config = dict(
    train_examples=122500,
    image_size=48,
    crop_scale_min=0.8,
    horizontal_flip=False,
    encoder_arch='vit',
    encoder_head_dim=64,
    encoder_bias='all',
    encoder_inner_norm=False,
    encoder_width=128,
    decoder_width=128,
    init='orthogonal',
    residual_init='none',
    beta1=0.9,
    max_steps=12300,
    epochs=51.4,
)
Rows from block 2 of the encoder of a small masked image model, named by matrix and row number. Rows with one number belong to one neuron. Each number is 500 + 25 x the weight over its row's rms, rounded and kept within 0 to 999. All counts start at 0. Numbers have three digits each.
Before each neuron's rows are labels from the 100 images, of 14848, where the neuron reaches its largest size: "peak on" is the class under the peak. Only what is clearly more common there than usual is listed. The data: made-up road signs on poles.
# gate: MLP gate (encoder.blocks.2.mlp.gate.weight, 336x128), inputs 86-127
# fc1: MLP up (encoder.blocks.2.mlp.fc1.weight, 336x128), inputs 86-127
# fc2: MLP down (encoder.blocks.2.mlp.fc2.weight, 128x336, transposed), outputs 86-127

peak on: backdrop
gate.207:484506498515482456475495510495529505505469494493521524483529512501520438504507543497468517516462492524495509502524480504526523
fc1.207:477509529500526538489476531495489490493516499573507521529519499539523492547509510488488518495505487533486499555486540507469500
fc2.207:507500471439515466517511468535492522498444497495527524489483593510500513491535458513557482469485462498470504454497449453471477

peak on: face
gate.250:491504475509529513487511423523490507500508500464522472467484529517491469514510516513530464495483501525503527483503495506493500
fc1.250:446492503515476454478460480487510554511526547508512524481513532462502531496529517478494502482541499516487452502531481515510484
fc2.250:506491492494552501510498543501482502548515487549534513524482425518486498526491521508478534523491545497495493482475536521463472

peak on: rim
gate.66:489538456521494514448505513489531510474516479522481485438509485508511507537500497429475551549518487493499515497541475494464487
fc1.66:499522542488522552516494513488491532461490496536465518506501508486454457486446495514479523486508525535492467519474514465483453
fc2.66:501531463510506477505470498477512506479487479514534515496480478523487509515473480497506512497498496515533552496472533507469538

peak on: symbol
gate.173:520486519497542511487481466534469496516509493498469529473497516530460485551532500512490541536493492533487476539513535480447481
fc1.173:510476469534507471504516474505515522513513526462479503484494566526510512507494479492476502477492509498465486469487528482506482
fc2.173:461506521478505508501503479481489459472484518553487525520490533528511467507496444471485539529511483492472506535478481460526501

peak on: symbol
gate.8:535522462507516537498501502505472467497522503495469498471494500474468489523503507484467499526492482503467521473514542507530508
fc1.8:534505527473538487508500500488503511501502477514491475463523510509482510462462515523450523530480467520508478566515511501506460
fc2.8:504528547539458505515514494466485487476522490540484512538464503492525460552492469494534477464506496499479562462478475483473502

peak on: symbol
gate.289:475440483486496521433506506508509509486489513486468522455526521492537522493512513473508492485495471525492449505520476533549512
fc1.289:474493481530507526490482487510479464506536521512498519448504502480489552525532529509484444518506515539464491512499527524528520
fc2.289:521497502476493511494504527536522483504514581512508498512469521523546499489476493526533513528501473496490537558554468450504450

peak on: backdrop
gate.49:496534518499484533539446459490464503470510476480496524509499533518500492542472471517486539546541525522512516501520514514454499
fc1.49:506488527468470488497475488546459480507482499482518526492473494493530484515497503506528488489478516509478429500505482540529489
fc2.49:479514500538454536477532507464510480547513475515460485496531521524490465522500476488478546495518523517602505524543516469512518

peak on: symbol; rim
gate.72:491485465512491511500480518491516484492532467460526482473525530483536491469505508516520478471471545526493502496502471491517560
fc1.72:491519527498520493479480479518461504526502522533498529493497537484487523481494499511467509486470488482512525521506477523462493
fc2.72:506487467493522494483496445512486492478498480474521494513506433472478506489522491461508488453517433472492508513453542499520516

peak on: symbol
gate.38:435464545501516454522525534500508459464536509480526483500493471511526504521542488510498509508493490462488470509480501506487530
fc1.38:498528499487508550509501526491537520457463472531480488514508477529460531510499502524544575520496553489542519512503501521507530
fc2.38:468514484495516490509523467468515484500500514494495581496517478475515510460492475460477501502483513475516497504489482462559464

peak on: backdrop
gate.183:475500497539475504516497462504512490554502486478533485545472534468526487478454505487478537534485507508509537469464483515524488
fc1.183:511493498532525503466530537481497527469505508490498508469515478511491520526525493506554478481543505449512481520515526503481482
fc2.183:475496470545491506494511473504477496508488514438521490507508480528524497512503534485502523513496487482504507475489528484505468

peak on: backdrop
gate.312:440491527539468487472518526477476512507496532452525492512509502485519537473476517484484522500488499504521563471487496505520496
fc1.312:495531495527477488476509540497489463477508541487525466481514495480502467483506500489492470470473464464511493480501488528507498
fc2.312:505507506468486502509505482524532511498512470563479518485510502489464511482470438509505480495505498522488468520497478508478524

peak on: symbol
gate.211:562459499495519517515483528572490471479518491525513506524510481470497552507514467496447501510494503505501526499463535541503506
fc1.211:476498512484526461450511501513493479468544473487483484478495532545493471481474512485474496486484524479452435490490446507542464
fc2.211:488528474467477473404496549501518481507488496511470465473492493457478490472515512477481479486493522515498505522538538514501482

peak on: symbol
gate.231:541493485484502504492516497455496484491505515474489509569464454487512506451500501529482501484512510494480512493531500528495502
fc1.231:512455517506544479487532537507507470489538476533491492504533491481506498499516519483506494496490480499522498526504482487508519
fc2.231:507509471441465503463530478491491470479514472484487488466483499501470481502495525498476492517481521501505529537521530539479489

peak on: backdrop
gate.270:480494505546470507548503518488494517548495512480515483522475495485514511490507502508535522490493536482530558479465512502503528
fc1.270:514499475495510527542519502485503502490502487517490505475484506472463535516538492492520477523537530474538534470453494446475494
fc2.270:503498521470479519530488497493528501492505485547482513484496518494449508481466459501502504489511501506483484555522472506491518

peak on: symbol
gate.184:489448487496521495526512490510487479498518528489488515475501493480427463480498498547474487509512532483500476418468535495457463
fc1.184:499517475512528470501490512530498478500511529505510468504508517506522525494525523521498454490502508509518515524506453540551573
fc2.184:493493546514484533478503529473510531507498488497485475487518470487471496483437511531497482497484497528495506550508490465491501

peak on: face
gate.31:507503488495516514499475494529473521478504459503474531547486507546457539541544516507533504523505474504499462478494475493466470
fc1.31:497486506511506496525478408478604529507477481495472503491505486506486447514518479533502497509502519490510455487496490505487525
fc2.31:446503553523497528460470538540487480509490542518478496551482482496508518478507519493504496508539508510527499531506530540519491

peak on: symbol
gate.36:551449495511540552460491514485517493498502497508482495464534499516545477490551523489542479489501474499521506524527492487567511
fc1.36:520536492478592504517458515529481469489496511508469510519510520513470476510512537475505473482539519509501432511497491491491540
fc2.36:501482556520477543509554510525513497524520530452490538502505512472514483500505476503526524551477527485497518502503480485530446

peak on: backdrop
gate.277:466525507486474523505442462514514510491528509464445532512493529515484494538513553488492481480483518515530449448494462491497510
fc1.277:486487476530531472537485476522504530549494504470499502504516524499460505516532496514533533454505471483470489466477475529484432
fc2.277:516478510454479504501508485528505492546520472516503522505506494470500462486508482512505478487508495514491516548514456507517509

peak on: symbol
gate.328:479474472526518501525505513489501482478486531465504459472498517500489476499483493513474434500472524525454505503426516544486503
fc1.328:509484540497487485515532491471515499497499469505460513554536465504489485504520524512524510454504467534512493485511490415483530
fc2.328:509483503505499456520530504497494510470545486511543515519513473517498489499492521477520473490494527473494494496508500436511495

peak on: symbol
gate.22:500497483519487515454475479489510482531514488473456496477520506483514492556488481527477469529504515495496548488491504501455441
fc1.22:486479506500492489509508488545488465523493519474485497531450493509497449528516488532500464495453514503489497497538541530472453
fc2.22:482443498517504470500495489536529479491504509460520502482487540494487470487518513451529522546456496486506473481521547482502495

peak on: rim
gate.242:475497466522548539504469541484533529495487495535521505534546492508534494516538509475519492530485484485459468552457492571510482
fc1.242:490494492528497513490506506491502505494476507457547468464484513534556482443487501512492509472452493517482499503497505505499514
fc2.242:495518490540502485532495484454481525490472527577488476530523486501510521531532506510495528504499458495453488505518538501490481

peak on: face
gate.327:494497443453524473494479497526506458496537517549546457483498509503519532466537484524487513485527491495517503492469510485508542
fc1.327:546491524498504521512517509494484470509476479505524520455513443482452504486474472513490479524524506508527500488492490504476510
fc2.327:508463489516529441509491486488505480531504514523462538521482510507530509493577544471501503479474521481497472502481519517499475

peak on: backdrop
gate.180:485544479505516499490505533499463458514525512500510516531495544514493504527496462496494497498524501526514532495447533483464502
fc1.180:492535523505489514496506507471496522530500493503480483489491503494493533494544516485502512493511505520464484542496473491474492
fc2.180:509504471475525558503560519493531491503523482497483484470514451488500476528483478521506497486486479521562542521533536487538512